Weights of a small image super-resolution model.
Model: 1.65M parameters, norm none, activation silu, widths [80].
Rows from block 2, named by matrix and row number. Rows with one number belong to one channel. Each number is 128 + 24 x the weight over its row's rms, rounded and kept within 0 to 255. All counts start at 0. After the name is the row's rms in percent of the matrix's.
# convs0: first 3x3 conv (model.blocks.2.convs.0.weight, 80x80x3x3), inputs 40-59, a 3x3 kernel for each
# convs1: second 3x3 conv (model.blocks.2.convs.1.weight, 80x80x3x3, transposed), outputs 40-59, a 3x3 kernel for each
convs0.30 098 [124 156 179 149 169 144  89 137 154 140 154 124 126 139 141 155 157 114 139 122 131 123 130 151 133 137 165  81 128 123 124 136  85  78 120 142 109 134 118  82 145 128 124 157 136 116 120 150 148 119 194 136 119 175 151 160 117 135 179 102 151 168  92 109 104 115 181 141 127 128  95 115 178 171 119 172 166 142 150 143 101 160 131 121 153 123 156 130 148 166 128 134 128 110 139 147 133 140 137 160  98 106 182 143 137 161 136 122 133 126 153 126 127 163 157 130 144 124 146 122 127 146 124 135 133 103 130 123 124 131 135  99 111 104  93 116 138 157 118 151 159  86 109 133 130 142  98 120 140  96 148 168 117 124 118 168 140 150 128 117  62  86 139 126 107 155 126  95 156 121  89 130 118 160 103 131 141 117 132 128]
convs1.30 098 [154 106 104 121 120  99 106 146 124 102 111 127 126 122 132 148 134 115 104 127 126 131 119 117 122 145 137 156 111 141 129 105 180 140  92 135 140 116 116 111 123 126 120 159 162 117 142 139 109 115 128 116 141 132 149  91 127 174 101  88 130 120 118 102 119 122  96 127 106 106 137  94 152 122 144 132  77 105 128 100 131 118 119  89 103 101 118 105 108 101 154 135 148 145 109 119 139 119 127 120 124  91 117 103  95 148 138  83 128  89 108 111 111  90  88 137 149 161 102 129 169  97 143 138  98 130 127 167 162 131 164 130 116 124 118 136 166 146 139 105 111 167  90  84 154  98  82 169  99 101 150  66 112 124 193 150 140 198 128 119 164 107 156 126  87 163 121 106 161 110  95 111 141 123 122 154 107  94 112 142]
convs0.31 101 [143  85 139 134  78 149 110 103 122 119 124 162 134 131 100 136 110 137 177 130 156 142 177 131 138 156 133 158 134 134 153 134 140 121 133 124 149 129 122 150 101  97 145 143 145 153 153 154 149 115 174 106 114 162 122 112 124 117  93 146  75 101 146 164 163 146 160 152 132 139 128 124 112 150 158 137 157 140 121 152 162 123 109 122 115 133  95 130 182 135 129  78 117 175  88 133 160 125  95  96 150 141  99 141 144 155 113 151 127 181 129 109 127 104 136 102 124  87 116 134  85 142 146 123 116 144 156 157 154 127 126 124 103 133 150 143  87 130 126 134 157  96 130 133 149 130 103 160 110 112 130 118 124 139 139  98 114 115 110 111 118 137 135 111 136 144  98 154 153 107 145 146 151 110 133 139 113 135 140 132]
convs1.31 097 [164 169 136 142 157 138 165 156 142 125 137 187 144 120 113 147 124 134 136 113 150 102 116  84 119  87 101 115 100 128 114 100 139 124 107  95 125 125 131 114  87 121 114  78 120 112 138 146  97 125 122 104 110  86 125 167 171 112 135 128 122 139 128 115 121 132  96  80 107 111 119 129  55 125 146  63 142 160  62 117 119 116 116 123 142 121 145 133  98  88 168 153  94 169 159 129 126 148 134 118 120 151 123 153 144  84  99 114 128 165 169  95 126 124 114 105 133 102 131 156 100 154 146 116 150 186  89  89 103 144 123 131 107  96  99  51 117 133  49 107 120 108 131 143 101 126 120 116 120 124 140 113 133 120 120 154 118 142 133 124 124 100 101 120 138 129 142 118 130 126 101 106 142 110 138 158 117 121 119 101]
convs0.32 108 [ 97 117 137 133 161 136 125 134 134 145 146 144 143 134 127 148 136 111 143 140 133 138 156 130 134  98 124 109 146 137 122 143 144 110 102 127  91 126 132 135 131 107 125 131 126 116 147 144 125 142 140 112 129 147 134 151 117 118 131  84  76 105 107  75 100 118  92  63  89 171 171 150 130 129  97 121 134 155 113 119 122 131 133 154 137 138 153 149 131  89 110  74 100 110  53  81 150 160 175  67 121  82 156 140 125  77   5  78 128 136 139 127 128 124 115 117 148 133 175 148 132 152 128 116 110 130 196 182 153  79  42  98  94  68  91 119 120 131 146 144 143 127 123 121 124 127 120 119 114 115 127 119 117 144 153 131 116 116 112  82  89 113 150 144 149 162 137 128 119 126 122 119 104 151 143 165 134 125 129 147]
convs1.32 104 [111 141 149 132 137 126 138 127 148 128 122 120 124 111 130 122  89  85 135  83  89 135 126 111 140 182 136 146 113 135 147 153 129  92 100  65 129 111 124 101  96 106 143 140 146 121 139 136 106 113 138 124 129 128 123 151 138 123 124 114 122 121 101 150 152 142 125 131 154 165 164 144 160 156 128 137 126 154 122 129 144  89 121 140 154 124 120 129 113 111 189 178 155  98  95 145 156 182 161 163 137 173 113 123 136 164 171 177 119 114 127 165 180 161 120  99  78 110  81  94  95 141 106  96 110  82 159 144 152  87  73 111 149 121 154 180 154 113 138 139 118 120 145 167 137 139 146 132 118 151 139 138 163 139 186 115 112 166 118 134 149 131 122 124 122 122 127 137 129 119 117 102  72  64  82 132 108 116  90  90]
convs0.33 099 [117 174 178 132  84  87 141 127 109 113 113 127 133 140 127 108  98 112 122  84 152 129 122 132 125 141 135  92 147 125 113 145 115 109 105 108 121 147 151 113 117 133 134 136 135 168 136 115 125  72 105 127 122 135 139 129 151 138 130 134 152 161 126 131 139 143 161 178 170 142 151 179 166 150 144 117 103 117 148 128 134 125 115 143 140 134 113 134 129 124 117 136 155 122 147 161 144 151 138 126 126 127  84  79 113 158 188 153 140 137 129 137 141 148 125 133 141 160 130 113  89 105 115 140 133 125 138 127 126 134 145 120 137 128  71 131 117 161 120 105 134 145 109 115 104 112 117 150 160 166 136 143 140 115  93 128 144 130 167 121 137 189 163 158 133 112 116  93 109 110 104 193 161 167 143 100 142 141 127 122]
convs1.33 095 [131 102 128 157 136 166 136 140 147 106 127 135  89  99 111 126 137 161  98 151  75 137 144 120 127 110 102 157 148 136 131 123 144 143 130 130 133 127 119 103 119 134 157 145 124 115 136 132 141 133 109 145 141 128 102 107 146 159 121 128 111 129 131  94  55  67 102  91  95  99  85  83 111 119 113 130 128 153 131 106 112 127 130 123 133 103 133 107  81  96 100  84 151 115  83  89 133 122 125 124 141 153 151 130 144 116  95 108 118 100  91 102 102 115  92  76  97 172 149 149 129 123 101 132 154 169 154 142 128 137 113  98 112 100  96 108 126 120 129 115 122 158 118 120 102  79 100 104 116 135 115 113 136 125 138 148 121 108 115 102 137 137 144 140 124 151 132 125 134 104 111 125 167 136 120 103 112  83  73  85]
convs0.34 100 [131  86 125 124 180 162 148 194 134 121 128 124  93 114 127 109 129 149 117 131 141  94 128 138 115 147 132 104  84 122 140 164 140 137 133  81  80 104 124  88  76 115  86  73 110 154 165 133 122 124 152 140 131 186 134 121 136 128 118 126 146 156 133 109 108  92 119 126 107 135 127 113 130 137 106 146 140 146 127 130 165 121  96 111 136 117 102 102 124 103 113 116 120 117 112 133 149 167 138 125 111  83  93  66  96 115  84 123 149 149 129 114 100 132  91  80 138 138 142 111 125 135 109 129 132 134  65   0  64  98  93  88 151 225 122 120 114  95  69 123 152  87 126 163 118 112 125 113 123 147 112 132 125 102  93 110 113 142 147 111 125 118 115 122 110 137 125 112 154 148 140 141 133 124 100 114 120  91 111 103]
convs1.34 113 [136  97 105 151 154 121 100  92  79  88  70 136 126 112 184 138 121 129 110  74 139 123 143 167 162 129 140 136 121 154 128 128 156 157 151 189 144 144 147 177 184 187  85  99 117 130 120 149 111 113 120 113 118 111 117 123 131 138 128 103 118 108 110 123 131 124 156 140 143 139 133 126 102 117 121 133 145 151 116  99 115 150 156 169 163 145 168 143 125 142 127  98  77 139 107 116 151 148 150 143 113 121 141 127 126 144 138 151 169 180 106 125 130 137  90 101 119 108 102 103 124 131  99 139 178 137 129  87 116 172 165 193 121  81 125 123 124 143 100 152 153 107 171 135 145 167 177 137 152 173 121 113 154 125 143 142 137 159 127 129 156 119 133 122 131 124 132 162 166 156 150 180 140 125 143 149 157 112 135 117]
convs0.35 104 [148 109  89 111  95 155 139 140 150 138  97 136 157 141 121 130 112  99 141 126 148 110 129 137 155 121 142 150 153 102 127 125 100 136 156 128 114 130 144 158 157 144  97 112 131  95 101 156  97 106 171  75  84 142 123 109 144 172 131 125 105 128 148 144 135 119 147 147 112  97  92  78 120 127 122 129 145 106 109 105 115  99 131 143 169 142 133 137 157 117 170 160 157 138 128 146 131 109 106 152 126  96 121 127 124 129 120 140 131 136 109 157 168 144 129 111 139 147 152 140 137 139 126 128 117 141 103 117 121 126 107  72 106  98  92 132 150 133 140 111 111 158 124 116 131 119 137 167 126 139 167 155 146 114 122 106 139 146 113 122 110  82 166 147 151 125 116 124  68  81 142 109 132 138 100 142 129 148 136 109]
convs1.35 104 [129 136 149 110 107 114 130 124 123 162 142  97 134 140 114 150 112 113  80 107 116 118 150  98  96  82 100 115 119  85 146 159 104 122 146 126 117 131 150 123  82  86 137 163 149 107 137 137 118 139 153 107 128 149 117 130 137  93 111 111 147 156 136 113 140 128 142 153 150 143 141 110 185 143 145 139 113 137 131 130 138 160 198 150  92 105  88 138 175 129 125 157 154 105  90  75 134 125  84 124 125 145 138 127 102 164 151 101 111  77 117 118  82  99 138 125 123 108 156 100 121 153 148 100 100 131 157 140 147 137 151 142 132 158 145 118 145 120 135 161 103 118 116  87 130 131  93 147 117  79 127 120 105 140 102 111 158 182 159 158 155 129 163 138 142 109 124 134 111 144 132 138 132 152 119 135 121 137 128 110]
convs0.36 097 [152 131  77 162 112  99  92 102 146 114 143 132 115 128 140 144 150 141 148 114  95 115 100 100 119 117  96 177 146  98 174 121  97 108 102 119 153 151 143 153 148 157 151 125 119 105 148 140 116 154 128 153 131 116 161  93  93 128  66 128 167  94 140 149 137 148 161 191 142 120 167 147  95  90 116 125 140 111 122 155 141 100 119 116  82  92 112 108 124 142 143 151 118 128 141 116 125 141 157 137 134 135 138 166 167 103 127 120 120 113 152 156 144 131 155 128  99 129  98  85 129 123 105 112 154 136 125 126 111 117 137 153 144 141 145 139 131 139 138 135 156 115 111 151 145 135 100 134 123 106 124 121 139 117 155 153 114 113 107 133 118 130 134 144 133 177 167 145 183 159 134 133 117 137 127 117 155 125 103 138]
convs1.36 100 [172 162 113 152 124 113 115 115 147  93  90  93 149 120 121 107 107 140 174 155 139 160 121 140 147 173 155 141 115  86 111 120 109 144 140 128  87  83  72  82 119 101 129 185 135 169 100  96 141 131 151 135 118 140 117 112  75 154 167 133 123 150 134 129 122 146  94  68 120 117  85 129 110 115 132 105 117 159 135 130 111 136 126 165 158 143 164 134 134 159 144 132 122 135 114  89 129 129 126 116 132 134 101 100 175 132  92 132 119 132 126 112 121  97 116 124  99 127 108 122 147 122 138 170 137 141 152 103 128 115  86 122 156 115 137  88  73 126 121 105 152 110  86 122 129 114 129 157 122 116 161 126  91  99 102 120 111 104 117 117 103 129 113  77 128 121  39  75 141  92 127 114 143 132 121 137  77 135 139 126]
convs0.37 094 [117 170 119  87 119 135 103 133 155 156 156 139 116 154 142 130 136 116 149 104 104 117 128 125  98  98 121 152 168 144 141 124 139 132 119 136 105 103 102 104 106  91 133 101  90 134 161 104 130 152  95 105 117 133 112 120 112  88 103 129  86  80 128 128 158 150 140 127 137  93 106  89 139 145 144 136 157 144 141 168 144 124 118 125 136 106 149  92 104 132 142 129 137 137 113 149 128  62  91  80 104 102  68  98  90 106 118 105  81 136 133 112 147  91 147 111  87  94 135 153  87 135 162 105 123 120 172 134 131 132  96 136 150  99 128 138 110 100 169  98 104 137 141 115 134 154 153 132 133 171 128  85 164 172 167 142 149 129 122 133 100 120  85 128 129 131 146 106 125 134 115 140  98 131 162 124 162 148 149 174]
convs1.37 096 [152 132 144 163 115 126 106 109 117  78 129 107  96 154  63 112 105  68 139 166 143 125 151 107 142 165 174 137  85 105 122 102 101 117  84  91 139 132 134 149 128 106 178 186 162 151 142 142 155 103  98 146 125 120 136 150 150 148 131 136 131 140 165 120 110 163 157 129 132 106 148 129  74  77  99  75  72 110 123 125 142 131 154 163 155 135 159  98 153 132 140 138 103 108 120 123 116 140 141 157 143 143 184 128 135 139 159 145 149 123 123 120 112 111 139 107 109  96 136 141 126 107 127 119 125 119  95 110 117 129 155 126 109 143 134 139 198 137 127 156 139 145 119  99 110 109  83 100 123 118 116 118 119 154 144 143 131 122 140 113 105 142 105 146  99 158 186 130 150 172 100 124 127 127 113 115 112 121 116 118]
convs0.38 093 [148 138 149 162 137 113 120  94  91 111 113 120 112 169 115 100 150 107 143 158 117 113 113 128 134 115 129 108 109 194 134  67 116 111  75 113 140 120 120 141 110 108 133 145 169 125 110 110 103 146  88 134 161  77 147 155  82  79  82  77 131 122 114 108  94 117 146 139 141 107 112 118 153 140 143 157 112  95 154 160 104  97 127 140 100 101  84 113 112 113 130 111  82 117 110  92 129 129  92  99 106 132 118 133 126 113  79  66 119  97 118 122 128 152 145 136 131 136  88 141 156 128 123 130 138 133 120 114 139 130 127 110 141 168 116 133 152 168  98 133 152 108 143 144  89 160 127 117 160  90 160 156  96 124 157 183 103 146 131 134 131 146 130 112  97 108 199 161  83 141 120 188 160 116 154 142 131 138 121 112]
convs1.38 098 [125 165 147  83 116 150 135 150 135 150 118 131 169 138 114 143 120 138 138 116 140 140 111 122 142 150 108 134 162 146 154 144 136 155 178 159 103 100  97 128 151 140 154 195 156 149  91 130 175  96 109 173 106 105 138 166 142 140 121 127 144 152 144  80  97  78 129 138 161 114 109 118 106  95  97 125 112 115 142 131 144 172 188 166 102 172 166 127 143 172 174 179 180 143 112 149 147 145 144 170 152 144 117  99 116 109 146 117 107 108 134 117 117 126 118 125 142 117 159 144 105 113 139 147  91 135 128 107 105 177 122 123 155 137 149 103  72  97 102  96  91  85  91 163 122  75  98 140 146 109 107 102 127 115  99 124 125 115 104 124  95  99 116 150  95 118 134 105  94 100 132 120 128 152 136 115 127 123 141  99]
convs0.39 104 [170 145  98 120 123 123  73 109 124  92 135  98 121 128  97 106  89 117 129  93 113 124 107 118 118 145 105 154 105  47 130 127 114  95 141 158 163 139 133 110 134 171 152 168 136 176 180 119 184 150 119 147  99 125 157 132 135 112 114 120 127 131 122 110 136 127 116 131 114 109 122 131 139 140 173 154 103 159 136 133 163 124 123 133 142 131 161 161 140 161 142 156 128 146 153 148 167 141 110 176 137 105 126 107  95 135 147 150  99 146 153 116 146 142 134 139 164  88 118 124 103 126 146  88 121 134 137 117 120  92  91  95 152 114 111  92 143 146 124 121 148 127 119 136 163 119 106 127 117  89 146 123 110 167 144 126 147  85 117 176 110 137 149 161 144 144 147 150 112 122 154 113 114 123 161 133 123 138 132 107]
convs1.39 100 [139 147 156 141 132 148  97 159 168 142 142 148 162 126 149 172 162 151 152 165  79 163 168 166 136 128 136  96  82  69 130 133 143 155 118 148  89  82 115 105 132 116 103 130 115 133 149  99 129  98  99 136  86 107 132 105 157 126 134 135 111 132  85  93 121 142 102 147 156 132 157 128 103 137 114  75 140 134  82 124 113 101 129 146  71 101  96  85 102 123  92  91 117 150 140  99 156 112 111 115 103  95 158 148 115 152 123 119 104  98  90 111 136 128  99 119 140 138 113 127 148 123 135 157 142 191 126 104 103 145 122 141 199 162 157 100 138 161  89  74 116 111  76 140 142 104  82 169 160  96 155 180 119 124  78  79 113  87  86 137 122 127 101 118 138  99 129 110  97  89  97 109 140 146 130 151 143 104 146 128]
convs0.40 106 [152 131 135 115  54  99 148 123 147 148 126 125 148 156 106 148 147 111 157 145 104 162 148 137 171 150 114 165 157 144 130  71 133 158 119 103 115 119 128 122  91 102 108 125 128 163 136 140 154 106 120 139  90 116 121 142 164 140 176 147 151 206 149 117 114 149 147 115 150 141 104 123 159 146 133 152 138 118 120 112 107 111 121 167 134 139 129 145 135 144  89 100 126  98 132 123 154 170 116 139 144 129 126 104 171  92 104 201 117 106  89 100 117 110  88  87 102 149 135 140 126 126 138 147 118 155 127 120 146 130 102 102 147 137  95 141 123 152 151 115  95 157 133 136 121 139 157  98 128 148 126 158  93 118 134 126 105 130 135 116 120 147 153 113 124 155 135 137 156 141 116 119 142 133 113 108 128 114  86 120]
convs1.40 104 [122 121 152 113 107 146 165 142 150 130  86 109 140 123  90 124 100 117 125 151  92 148 149 129 101 111  94 133 124 129 120 119 107 116 134  95 125 104 139 150 103 146 189 178 147 141 145 127 137 125 119 144 139 126 128  90 132 103  67 105 138 109 160 110 103 129  97 124 136 121 138 138 124 126 117 127 133 102 103 117 107 132 137 126  94 124 128 138 121 138 109 152 169 128 143 133 105 116 141 100 109  94 111 126 122 107 108 113 155 142 164 138 129 185 160 138 147 132 125 117 126 129 136 117 115 119 125 115 103 118 126 107 121 142 145 138 134 120 119 127  72 118 123  86 150 113 132 143 102 152 135  95 127 147 150 115 143 141 102 118 130 126 132 143 132 117 157  91 128 160  91 192 152 150 117  94 133 108 137 120]
convs0.41 101 [110  86 117 152  95 113 166 130 126 134 137 156 128 161 172 127 125 118 116 127  96 123 159 115 150 150 174  70  95 132 127 115 108 171 107 112 122 114 117 160 162 142 155 143 139 140 104 125 165 131 132 183 139 167 134 132 150  84  84 134 115  80 129 128 129 152 151 151 150 128 130 120 135 152 163 178 133 134 149 124 130 109 160 120  99 130 126  65 151 127 159 112  95 114 123 123 129 102 115  82 121 153 134 141 128 133 142 142 107 107 123 138 138 136  94  83 107 153 132 191 189 108 161 163 107 158 105 134 151  81 135 155 100 154 152  94 109 117 170 158 147 147 179 115 170 154 106 166 179 137 168 148 146 119  89 147 122  76 118 143 120 143 167 136 146 175 148 110 106  69  77 129  96 100  87 105 112 121 129  97]
convs1.41 106 [108 142 130 102 127 121 119 131 120 113 139 147 122 167 122 114 144 115 150 103 119 137 148 121 138 150 122 168 109 151 157 132 170 158 143 147 135 140 120  98  72 103 147 133 174  98  82  99 125 118 118 133 134 113 131 144 156 128 113 132 133 126 152 131 106 119 155 110 127 114 114 101 110 133 104 119 121  89 126 116  81 140 172 149 126  97 127 141 168 186 146 138 108 160 113 108 198 151 125 130 114 143 128  97 128 111 146 169  91 161 190  87 172 122 102 150 157 133 121 142 101 101 136 141 129 104 119 117 118 105 121 103 134 106 125  89  94  80  90 100 124 102  92 125 111 143 122 110 113  84  93 117 119 111 124 152 144 161 201 163 136 161 149 145 129 131 123  99 148 121  97 161 157 168 155 164 123 122 144 121]
convs0.42 091 [146 137 122 145 146 116 152  81  93 140 113  98 150 130 114 124 151 111  86 127 121 116 176 138 110 122 144 160 173 136 127 173  92 133 134 117 182 180 154 141 146 117 143 155 139 123 108 127 123 100  98 128 146 127 144 116 110  92 111 121 112  96 123 138 139 142 127 118 121 163 139 125 149 113 115 144 132 152 153 119 103  74  89  89  78 112 139  98 127 147 133 130 121 148 164 143 107 123 128 146 160 156 134 114 146 138 127 139 121  98  92 100  64  82 116  97 112 167 120 134 140 105 156 119 125 162 124 147 116 111 170 116 107 141 110 103 137 103 111 144 125 161 115  92  87 133 117  88 150 124  90 146 143 105  97 116 127 126 153 126 117 155 147 153 129 165 164 159 104 132 159 150 133 143 160 174 171 141 153 146]
convs1.42 090 [131 115 140 103 111 102 113 137  88 169 128 150 141  82 151 152 132 158  88  82 140  98 118 171 119 133 137 112 107 103  96  99 113  85  77 101 130 111  94 111  94  87 128 110 123 112 107 116 126 141 150 125 140 140 147 165 137 135 151 101 100 112  83 139 135 146 147 121 141 158 142 143 153 155 146 129 110  91 129 144 159 103  87 114 142 130 149 152 145 172 166 120 132 103  83 126 125  78 128 123 131 140 101 118 122 118 132 126 153 171 175 150 177 156 147 183 140 124 100 135 172 111 138 122 107  92 122 142 136 126 161 134 106 116 143 121 107 107 152 133 109 145 161 103  74 137 124  94 158 137 119 188 168 100 136 118 121 129  98 141 146 136 118  78 126  76  63 133 101  94 121 122 102 119 127  85 101 124  92  98]
convs0.43 099 [108 119 133 131 137 140 128 141 117 133  88 115 165 137 156 120 131 140 131 116 133 161 147 122 134 131 123 108 157 182  90 175 169 108 136 116 110 135 163 114 130 135 126 188 161 109  96 167 108  46  99 105 100 102 143 212 149 119 139 115 132 211 167 116 128 100 118 135 133 146 101 108 133 149 135 144 119 119 114 119 132 139 132 132 142 115 101 132 131 165 105 123 132 107 102 130 115 119 133 144 139 106 164 147 121 135 128 109 122 140 114 126 158 126 133 162 125 116 145 128 148 153  93 142 139 105 144 158 136 121 113 130 108 159 172 114 120 129 148 129 114 129 137 151 140  98 128 173 124 153 151 147 180 158 103 141 123  97 139 124 134 149 133 116 100 146 153 147 153 124  88 141 117 110 125  95 122 126 125 120]
convs1.43 103 [104 110 117 103  78 107 166 151 153  92 136 109 107 138 126 116 132 143 133 116 131 137 135 138 144 120 110  69  88 144  96 153 148  95 105 130  85 111 142 101 107 116 121 144 148 124 136 142 148 198 163  98 130 104 117 106 118 119  79  95 124  98 134 121  86 129 140  99 130 123 107 129 108 110 145 142 124 130 139 126 131 141 183 151  76  69  72 176 153 152 147 188 148 119 128 160 118 127 140 138 109  91 152 140 109 111 118 104 112 109 134 124  72 113 128 110 158 127 135  99 109 149  98 127 129 106 107 103  80 117 103 118 135 112 112  89 109 117  93 144 144 114 132 127 127  95 119 148 102  96 139 132 150 117 122 108 132 188 141 112 201 135 129 121 121 126  92 101 120 101 124 140 146 136 152 127 121 104 147 120]
convs0.44 094 [166 131 132 152 180 159  78  97 105 139 136 129 117 112 108 106 102  98 116 113 115 112 118  78 136 115 110 153 127 113  80 121 104  88 128 113 151 112 130 122  98 112 136 115 134 104 108 100 121 106 105 146 144 152 138 148 139  90  60 125 116  63 114 135 122 123 113 117 125  91  95  84 130 157 169 124 128 117  78 112 141 112 130 138  98 127  94 141 158 130 130 118 111  98 110 100  99 126  94  83 112  95 106 118 136 125  94 151 127 156 179 116 134 163 127  93 148 110 116 121 108 155 128 122 132 147 164 141 128 105  95  88  97  94  83 152 143 160 111 127 159 115 101 110 108  76  83 143 121 105 121 142 152 131  94  87 112 120 107 136 146 118 100  85  87 136  96 121 166 125 130 100 124 118 110  98 116 110 100 118]
convs1.44 090 [114 105  90  83 142 107 107 180 140 149 148 142 155  99 174 147 100 122 152 146 175 142 167 123 156 133 138 134 183 155 118 143 176 150 140 153 159 140 128 201 177 133 124 110 109  94 115 114 119 146 121 133 166 120  91 154 127 103 156 115 137 157 115 123 137 113 148 162 126  98 113 110 125 125 141 120 164 149  82  98 121 135 114 102 143 126 155 104 118 128 131 133 112 155 145 135 138 128 112 119 155 147 122 175 151 178 173 165 148 159 144 137 135 111 108  94 143 169 119 101 129 125 109 136 171 111 146 135 128 139 160 166 108 124 136 148 135 158 122  93 107  99 116 137 101 135 108 129 161 117 121 155 158 127 119 120 153 144 134 184 165 144 103  98 123 115 148 131 121 144 142 161 163 157 154 152 163 146 125 133]
convs0.45 099 [102 123 145 131 128 121 172 136 118 133 130 100 151 131 139 192 138 144 141 149 144 108 104 119 118  82 100 121 137 102 136 161  79 122 147  42 125 144 125  95 125 144 111 149 133 115 164 138 108 142 125 111 100  94 110  87  97 150 111 139 156  94 133 134 111  97 150 168 126 123 169 114 133 120 145 132 116 135 129 133 136 123 121 126  95  85 113  99  96 114 154 121  98 143 144 128 127 119 133 123  97 125 139  82 118 111 147 132 159  81 151 148  85 164 161 142 137 133 110 151 144  75 127 103  91 103 139 155 133 110 133 139 144 133 121 142 151 143 105 122 132 124 154 139 158 159 148 158 127 112 148 105  97 135 125 135 141 107 147 142  98 114 107 132 131 133 121  95 161 164 138 134 157 105 121 104 159 140 135 180]
convs1.45 098 [149 140 123 124 151 132 118 122  95 149 118 131 155 112 124 131 124 151 154 137 113 154 121 154 121 157  91 143 162 168 102 149 142 115 133 159 124 140 120 132 118 109 114 105 124 130 150 128 145 129 151 108 113 129 147 138 124 138 120 117 132 170 165 132 129 118 106  77 107 176 111 135 113 134 122 149 163 132 119 109  88 167 156 140 186 166 162 158 128 141 128 142 111  81 144 107 101 111  97 129 178 137 172 180 172 131 150 140 171 158 118 168 153 123 142 137  93 136 162 167 124 161 162 123 139 145 104 124 146 131 162 122  78  77 105 140 130  94 155 140 119 118 106 122 175 178 157 127 140 104 108 106  85 117 160 113 162 153 116 149 138 119 121 111 115 148 133 126 145 111 145 121  73  93 140  85 114 143 132 139]
convs0.46 101 [151 134 131 131 140 154 111 122 136 130 112 127 148 135 140 162 178 154 114 129 101 125 135 123 120 112 139 165 138 116  93 147 151 129 110 107 148 102 114 134  99 129 132 143 180 120 141 158 104 166 128 110 131 105 131 135 159 141 134 145 112 101 112 101  73 112 109 133 148 133 181 137  88 130 179  93 132 136 105 139 166 101 155 143 119 123 177 114 133 147 155 151 110 123 158 119 124 155 130 142 138 102 143  94 113  85 121 154 122 120 101 138 120  82 122 137 132 149 158 124 134 142 154 105 123 136 118 116 109  94 127 128 122 128 106 128 188 142 124 133 138 132 114 111 131 113 119 121 115 117 145 113 132 120 119  81  92 117 143 155 155 130 150 142 163 168 114 123  91 113 117 131 151 146 171 145 122 137 127 160]
convs1.46 097 [115 143 151 128 134 100  88  95  81 122 157 108 127 131  97 139 133 119 118 140 140 131 142 133 147 128 136 153 145 112 123 167 104 127 134  75 102 123 129 107 130 117  85 129  93 135 125 137 137  98 141 115  79 151 131 164 140 115 111 117  83 106 126  91  87 104 117 133 158 123 166 174  86 115 129 131 136 151  76  90 161  71  87 117 108 138 142  93 112 139 126 105 137 112 113 115 114 136 127 145 120 122 149 119 126 116 105 119 130 134 129 148 165 172 126 169 138 122 136 125 123 102 122 130 163 144 168 163 138 175 148  95 126  95  98  97 122 157 131 123 146  91 108 135 111 152 124 131 161 119  98 124 125 130 147 146 153 142 158 131 120 150 130 120 148 114 109 138 124 110  82  95  76 107  97 140 118 134 149  98]
convs0.47 096 [105 128 152  96  60 134 162 111 127 120 140 123  96 117 116  81 117 142 142 116 132 104 112 144 121  91 106 140 119 118 103  89 105 184 164 136 120 120 152 112 112 128 139 158 158  94  95 139  83  86 115  97 141 151 119 119 119 100  89  90 185 152 120 143 118 105  82  99 108 134 143 155 130 129 144 129 113 122 138 107  80 115 124 126 121 112 110  77 100 122 124 138 138  90 123 143  82  96 124 108 111 119 118 108  87 135 132 109 165 136 134 149 138 131 125 132 138  94 132 142 107 150 145  86 133  87 125 125 169 111 104 164  88 123 155 122 155 174 131 117 121 133 158 127 121 105 129 148 111 143 141  83 114 147 102 104 150 108  98 142 145 114 118 102 120 110 135 124 124 119 119 174 153 125 133 155 147 125 125 133]
convs1.47 097 [149 160 177 126 127 144 144 159 130 107 108 165  94 133 140 114 143 148 155 154 149 139 161 120 110 151 136 127 154 129 122 137  74 109 149 149 127 136 116 149 161 134 164 174 148 102 140 130 118 150 155 122 137 132 116 122 104 132 124 134 133 137 139 140 121 122 134 130 135 124 129 142 119 165 113 114 168 142 123 138 125 158 142 150 144 136 135 125 144 137  80 136 133 124 172 153 122 144 125 116 133 152 167 152 131 172 203 156 151 138 165 138 130 122 109 103  89 131 163 153  93 128 136  89  94 119  95 129 112 124 137 119 148 153 147 104 140 137  85 165 186  98 124 154 188 150 141 187 127 139 178 151 150 140 117 101 132 122  83 150 143 138 125 130 139 132 131 147 118 107 130 122 134 109 134 141 114 136 129 146]
convs0.48 092 [174 128 137  95  95 116  90 142 165 106 130 158 118 102 145 126  99 139  96 100  98 140 128 131 120 145 148 183 207 178 140 158 121  70  91 136 165 159 115 122 120  80  88 112  87 114 152 123  98 133 120 116 136 139  98 145 131 166 159 136 150 147 116 114 139 162  70  78 127  93  95 121  94  77  92  98  80 106 111 110 138 153 150  96 113 129 110 102 103  94 145 133 126 163 117 140 141 120 141  82 102 115 137 161 120 146 118 113 115 156 129 144 136 102 139 117 123 131 111 111 161 128  71 155 170 127 100  99  88 102 113  97  98 106 160 148 203 153  98 186 136 110 129 137 141 184 155  93 125 135  98  97 109 144 158 149 113 155 135  85  90 121 111 124 103 144 134  80 134 134  92  87 116 154 115 131 112 133 127  94]
convs1.48 094 [128 155 117 122 129 119 101 122 157 130 133 124 147 149 119 115 132  85 163 111 130 132 104 144 125 156 130 142 128  70 140 148  88  93  82  62 135 147 136 138 157 121 126 160 149 146  90 123 150 100 165 134 114 159 106 117 124 106 137 104 101 118 113 149 132 162 147 129 132 153 137 148 177 152 160 143 139 163 139 188 146 171 148 148 152 146 130 109 130 149 117 130 125 103  97  79 107  99 131 118 134 115 124 104 119 155 169 145 132 111 127 107  98 124 112 124 113  97 107  83 180 200 117 147 117 111 114 155 134 138 172 170 172 171 175 143 106 164  98  75 126  95  73  87 165 145 133 123 140 138 105 130 121 178 182 160 129 119 127  99  86 135 128 146 121 156 126 120 140 148 132 153 136 167 152 104 133 154 118 118]